Rows from block 2, named by matrix and row number. Rows with one number belong to one neuron. Each number is 200 + 40 x the weight over its row's rms, rounded and kept within 0 to 999. All counts start at 0. After the name is the row's rms in percent of the matrix's.
# fc1: MLP up (model.blocks.2.mlp.fc1.weight, 512x128), inputs 0-127
# fc2: MLP down (model.blocks.2.mlp.fc2.weight, 128x512, transposed), outputs 0-127
fc1.320,091,203,242,226,172,175,174,172,217,174,156,230,140,197,223,207,191,178,165,156,186,217,101,249,164,247,206,147,142,177,227,171,230,199,265,230,219,192,221,237,201,209,161,235,209,186,202,158,144,219,217,206,78,234,195,255,156,150,255,149,308,135,193,187,212,175,221,241,220,175,165,205,226,234,255,247,197,174,178,234,187,269,277,177,186,213,178,258,159,240,212,205,220,152,111,179,197,193,221,182,164,245,215,182,183,243,151,239,274,153,106,233,166,175,240,223,209,136,239,138,285,172,239,213,167,187,224,244,176
fc2.320,106,225,202,184,198,130,217,131,229,144,215,164,223,175,146,165,208,105,291,187,143,200,186,154,134,234,189,152,181,192,205,203,186,198,167,186,199,111,204,225,198,186,203,205,232,161,218,167,263,217,197,202,150,201,269,200,196,268,230,158,173,157,190,167,222,234,256,185,235,155,197,238,234,286,235,159,249,206,204,189,163,267,200,270,265,188,187,179,207,235,252,172,302,251,155,231,190,169,194,196,196,152,154,224,239,159,194,228,204,154,141,273,248,196,234,256,232,217,141,190,126,194,226,294,154,204,165,143,206
fc1.321,095,179,152,213,143,237,249,213,235,249,140,96,184,227,111,265,228,236,163,193,208,215,166,250,214,225,172,251,235,230,174,184,178,157,148,203,165,270,251,125,293,165,244,234,80,235,233,198,138,199,179,177,169,209,214,241,230,170,198,212,230,168,170,240,194,110,167,183,202,192,244,157,190,207,188,164,277,131,180,183,198,195,222,220,252,195,198,175,202,172,214,167,161,213,163,142,132,148,166,233,137,198,200,239,240,239,255,135,202,162,220,191,201,221,210,161,216,251,184,220,204,162,161,235,221,286,167,189,215
fc2.321,104,133,176,212,212,239,171,173,117,228,200,204,231,200,125,191,203,142,253,213,180,157,161,213,123,240,206,153,284,231,221,182,135,188,208,239,238,210,191,189,175,163,184,153,184,223,228,171,145,188,319,271,220,121,185,142,147,202,211,195,191,135,223,213,136,244,191,206,198,216,277,202,165,193,154,221,120,275,157,155,174,184,165,182,217,193,187,254,275,145,200,219,268,255,163,187,191,252,223,216,189,199,195,182,138,225,232,217,238,174,190,232,129,176,218,256,268,240,199,153,255,173,268,227,195,203,183,230,170
fc1.322,088,157,195,195,139,221,190,217,256,248,170,172,178,157,214,177,183,176,265,175,157,182,174,166,185,222,269,161,143,247,205,261,183,274,216,167,195,247,261,120,122,159,182,185,205,227,209,182,221,227,151,242,272,160,240,213,217,225,245,147,217,222,260,208,246,205,236,182,232,207,135,263,274,237,261,240,202,161,225,249,195,195,220,168,265,208,239,249,196,164,166,194,206,170,224,180,196,207,168,188,227,222,220,183,159,214,82,208,130,96,199,259,154,117,254,219,217,241,204,246,216,229,223,232,155,210,144,187,144
fc2.322,093,163,259,247,238,167,185,213,179,171,167,208,259,170,318,205,249,217,197,208,289,174,254,270,149,219,205,170,256,190,237,105,155,180,171,169,264,279,179,188,245,129,187,148,148,203,262,257,166,185,210,263,184,208,179,252,181,109,208,219,201,138,232,255,196,201,243,168,208,175,144,221,211,209,204,179,267,205,191,199,185,148,195,203,246,201,219,187,231,214,220,237,214,191,172,213,147,188,192,150,162,240,184,229,208,100,168,244,188,185,191,182,288,208,196,150,163,190,91,237,174,192,170,218,202,159,181,218,240
fc1.323,103,173,255,223,219,220,242,207,156,173,214,134,206,197,118,214,153,146,206,170,165,283,285,230,207,191,245,183,162,110,204,223,213,203,239,208,224,194,254,204,213,193,226,179,202,146,135,137,181,220,235,61,208,211,234,204,200,177,189,147,260,207,211,203,198,205,295,212,144,121,179,226,168,164,193,203,138,247,137,206,140,219,211,195,289,191,246,169,193,202,172,178,240,178,221,183,81,225,182,173,216,225,194,205,249,242,198,183,247,182,187,250,183,239,200,200,199,241,191,156,110,173,243,275,185,187,178,225,207
fc2.323,110,253,156,279,200,236,209,227,185,200,190,273,191,266,209,196,250,261,183,261,165,127,171,237,307,189,172,145,170,183,164,203,229,212,173,272,159,269,170,207,230,229,209,241,223,212,275,171,138,221,111,254,197,145,215,197,227,148,241,211,187,289,235,243,175,142,218,194,228,175,217,242,176,175,257,186,143,202,263,223,129,144,218,178,204,151,159,189,174,188,161,191,218,207,186,224,236,162,220,225,252,215,275,287,245,158,209,248,152,211,173,248,178,132,181,194,215,193,175,152,201,171,182,148,192,168,229,153,207
fc1.324,106,207,187,142,164,218,238,205,214,188,202,175,145,180,155,178,158,234,180,191,170,221,192,241,193,264,226,94,137,221,193,133,186,211,211,230,199,169,188,195,217,238,112,144,178,117,157,202,216,158,162,188,209,176,216,217,161,181,248,129,188,165,136,246,204,243,171,124,165,159,213,227,224,236,223,121,197,234,204,189,126,215,194,182,264,190,158,202,152,153,259,197,220,256,205,153,177,167,194,230,223,193,221,153,201,173,224,140,222,249,219,179,181,283,211,242,218,170,247,100,210,225,267,169,217,270,233,291,110
fc2.324,103,179,230,231,180,206,216,233,186,127,255,248,152,165,155,171,213,217,168,205,144,160,144,191,254,105,236,171,115,166,214,216,125,201,152,201,137,160,188,187,165,161,281,165,184,197,204,245,222,193,184,146,176,246,168,240,158,211,222,197,236,224,245,154,142,256,162,230,208,207,148,157,235,157,167,120,233,204,246,179,147,202,164,153,253,213,198,146,227,230,175,283,202,143,200,198,212,209,192,199,142,181,150,268,188,134,172,217,203,212,221,147,176,187,98,180,228,169,174,247,214,117,206,146,210,155,165,252,153
fc1.325,098,218,172,188,275,207,247,148,270,180,128,273,190,265,197,164,243,169,158,133,169,177,192,159,198,168,200,164,209,212,185,275,141,101,179,159,199,162,321,196,176,170,221,236,171,148,212,217,121,155,238,207,193,150,169,143,239,152,207,249,201,185,178,189,265,138,187,213,210,223,191,163,187,164,201,141,219,170,171,134,258,220,188,207,182,142,169,263,178,209,143,208,217,198,272,181,173,146,212,177,208,213,166,169,264,166,186,185,215,280,164,217,225,247,213,260,189,208,153,205,212,259,129,207,231,197,175,217,262
fc2.325,097,200,116,203,177,143,156,253,188,199,109,202,213,215,165,253,143,245,165,232,226,225,164,239,123,205,253,161,188,236,214,166,246,168,167,188,157,201,229,165,254,162,159,185,135,219,251,225,154,276,281,165,228,257,139,214,196,143,206,210,163,190,230,100,232,263,186,154,174,199,145,243,175,181,172,145,191,183,257,119,234,210,138,176,186,232,204,235,217,206,268,203,202,200,170,183,196,144,205,250,203,204,212,181,215,226,156,225,212,149,174,218,63,225,229,200,137,211,238,182,196,226,173,202,230,249,191,190,256
fc1.326,103,293,218,236,180,195,229,229,130,258,175,200,242,175,152,274,228,218,174,207,205,177,218,139,123,232,167,188,202,212,243,168,189,190,187,173,273,149,264,192,147,149,190,184,152,185,181,260,198,258,178,225,190,168,180,138,191,154,239,153,227,240,126,257,244,229,175,177,189,156,208,202,166,229,240,236,167,168,224,225,191,239,180,231,244,276,153,204,124,167,185,241,177,249,174,172,260,247,266,201,220,155,198,234,269,181,208,212,83,127,185,243,147,233,180,156,231,205,242,229,203,230,242,226,135,157,202,157,242
fc2.326,100,234,210,199,237,224,179,214,215,158,190,187,171,158,261,239,206,188,124,184,204,165,248,217,200,281,200,265,171,204,194,178,245,232,221,205,248,163,151,133,218,204,285,194,178,130,282,177,219,208,174,210,241,120,177,152,227,134,215,249,255,153,230,206,158,184,186,108,204,185,205,257,168,153,238,260,144,198,134,240,184,313,122,203,185,203,227,198,155,169,213,241,220,201,217,242,187,181,208,180,265,256,189,220,179,251,252,219,158,148,114,131,219,251,193,149,197,160,173,207,230,189,189,283,197,191,215,194,239
fc1.327,100,124,252,174,182,234,180,268,186,235,183,254,190,262,190,210,123,249,138,137,189,193,119,130,182,217,272,175,201,233,203,192,158,218,263,229,313,256,188,230,205,223,176,158,115,210,180,145,222,196,104,223,205,224,265,174,167,194,211,211,248,177,222,143,189,228,192,161,140,239,190,223,201,233,252,226,217,199,246,161,208,166,236,136,250,119,209,151,208,237,202,184,254,169,194,165,172,245,210,185,177,229,144,195,185,164,279,242,215,156,230,220,229,165,217,179,177,222,271,123,211,196,172,159,181,194,166,226,242
fc2.327,092,248,294,167,225,112,156,249,167,237,187,280,233,201,201,203,116,161,201,120,254,238,157,180,239,281,220,171,211,267,216,216,210,182,211,230,171,216,246,220,215,134,192,167,163,287,209,218,149,219,197,180,251,242,234,238,227,134,220,213,176,129,212,220,199,271,133,208,216,127,232,208,165,168,197,233,253,193,213,188,189,249,246,200,172,169,231,174,228,219,165,245,208,249,217,219,210,201,197,226,271,218,275,242,189,218,168,154,208,133,174,136,193,99,155,191,131,255,233,184,212,231,209,165,177,176,240,182,201
fc1.328,098,204,200,235,247,231,210,216,200,114,174,131,251,157,180,149,131,203,185,140,171,245,188,172,245,157,184,139,185,183,153,179,113,270,183,216,213,178,214,267,227,211,150,245,165,167,236,196,205,133,205,184,242,182,203,162,199,214,245,218,144,214,200,99,223,212,240,246,257,227,177,213,188,159,280,246,218,198,239,225,213,210,168,192,231,143,227,223,220,131,195,128,258,195,181,198,165,267,209,289,199,241,174,226,113,238,194,226,189,262,272,229,101,194,198,178,176,211,213,186,177,187,142,243,200,140,163,144,204
fc2.328,102,163,190,216,135,113,170,241,207,251,277,148,148,221,224,260,244,133,249,165,247,202,201,193,200,177,280,248,185,198,218,209,192,177,183,217,145,167,216,247,216,147,162,189,163,236,180,144,182,177,247,126,265,180,126,258,192,154,278,208,211,167,216,244,239,263,259,226,159,233,214,240,209,211,224,201,253,200,227,191,254,204,191,157,210,208,155,246,140,245,235,195,244,174,148,260,173,177,234,230,169,254,230,171,219,242,152,291,254,253,175,182,287,201,184,240,156,211,186,245,186,220,246,199,205,263,213,204,263
fc1.329,100,198,205,245,219,175,207,220,191,217,199,185,175,112,212,233,215,125,208,266,234,182,199,209,208,219,177,193,191,143,243,153,226,120,121,166,138,187,206,177,215,179,187,188,184,250,209,268,192,221,197,263,79,188,152,219,247,195,204,156,177,188,163,337,183,188,184,140,161,202,239,100,224,177,197,167,214,170,177,123,175,203,137,161,196,142,177,185,225,272,168,140,228,232,201,194,146,182,208,187,203,206,167,157,242,161,225,128,249,187,180,198,255,136,200,188,202,206,215,184,216,163,194,272,205,194,113,149,139
fc2.329,104,253,209,149,222,172,144,195,175,192,141,177,212,233,188,305,226,88,257,211,242,230,237,188,142,216,250,248,170,190,159,268,219,258,250,217,208,241,195,185,200,188,195,178,187,193,270,136,211,248,152,204,212,171,203,158,151,228,266,229,205,161,207,190,196,262,183,149,231,260,129,192,136,165,243,179,248,220,217,187,213,145,222,160,197,180,213,232,185,210,147,172,148,203,239,226,213,145,205,204,193,244,241,240,166,136,196,118,181,252,210,175,145,158,146,93,175,245,219,265,193,166,127,138,195,180,186,219,181
fc1.330,096,178,212,199,121,185,167,202,242,227,188,205,173,202,151,208,149,147,239,234,178,268,233,125,147,199,237,222,202,235,207,242,194,249,161,227,127,217,233,158,208,251,220,310,234,210,182,220,244,204,202,197,230,178,212,175,188,178,158,216,172,166,168,144,182,251,187,199,125,226,173,175,225,177,175,175,201,203,160,167,200,241,171,133,141,177,226,137,249,268,195,192,170,224,170,206,123,302,178,234,134,175,229,122,178,140,258,203,225,250,145,267,216,131,239,201,223,250,250,238,231,203,223,236,267,177,272,138,205
fc2.330,098,277,181,210,216,154,198,214,236,171,214,149,214,177,204,142,163,194,205,191,161,235,136,130,163,164,121,86,195,164,260,208,190,205,205,220,151,181,212,268,146,173,247,259,168,187,209,222,266,210,240,150,227,176,236,251,251,123,139,215,224,198,228,230,229,173,196,239,211,216,170,145,209,185,245,120,179,237,231,228,245,242,243,249,263,165,111,251,206,149,283,164,229,160,149,215,158,240,179,202,156,150,233,207,195,229,148,187,188,202,137,170,221,211,185,242,112,180,195,188,121,197,194,228,152,192,224,209,183
fc1.331,099,243,299,177,106,263,227,196,187,206,176,188,211,273,270,208,225,176,190,147,254,154,267,158,161,184,221,200,256,214,186,143,164,177,226,166,212,193,196,197,247,204,81,154,234,162,170,220,111,198,190,162,221,148,190,167,204,214,214,142,129,222,235,267,197,175,124,208,138,204,224,183,172,188,159,226,270,174,155,213,121,217,269,131,150,212,252,197,238,227,241,208,199,202,177,264,184,208,263,181,243,226,174,160,173,173,285,172,225,257,190,219,242,180,212,218,202,195,179,200,208,213,246,232,158,175,235,159,169
fc2.331,094,170,208,216,244,277,196,93,195,205,254,153,182,204,154,260,205,171,277,241,242,151,182,168,226,222,247,143,219,208,230,209,178,131,250,192,242,242,175,242,128,228,174,266,218,221,178,207,219,150,253,210,124,276,215,214,256,182,190,137,178,207,250,237,255,251,155,165,176,245,228,149,247,256,244,220,187,154,183,145,224,218,250,236,171,202,206,171,277,199,158,237,161,182,193,257,174,231,234,158,173,241,189,125,247,168,160,167,216,209,165,182,155,218,134,227,239,201,242,220,185,119,237,223,170,160,209,152,235
fc1.332,096,276,213,185,179,163,126,194,160,215,197,160,237,239,259,182,223,173,257,206,180,235,175,239,179,184,168,220,262,281,206,192,182,242,194,167,89,269,149,224,226,224,229,213,55,155,197,265,217,162,215,222,189,205,216,172,162,271,184,202,197,141,154,245,196,214,206,222,199,112,194,156,217,228,273,184,188,300,241,126,234,263,207,244,248,172,161,245,204,247,222,243,234,184,240,139,215,218,239,198,177,208,227,148,229,253,214,170,198,189,162,219,216,177,240,186,139,272,152,223,212,198,204,210,215,205,190,187,244
fc2.332,107,176,156,160,203,150,220,259,221,265,149,101,174,186,120,175,251,230,281,171,151,207,196,181,191,266,176,196,110,147,201,182,198,194,187,256,193,201,166,153,191,182,197,252,201,202,230,221,255,189,164,134,253,212,171,173,218,190,195,232,211,236,154,214,154,191,229,295,195,176,219,272,257,187,234,175,217,222,118,233,230,196,185,181,154,239,189,168,224,280,105,205,204,278,269,239,240,154,184,201,244,202,203,178,225,208,216,206,236,113,191,203,202,130,236,162,189,278,248,218,230,191,232,176,172,153,221,243,246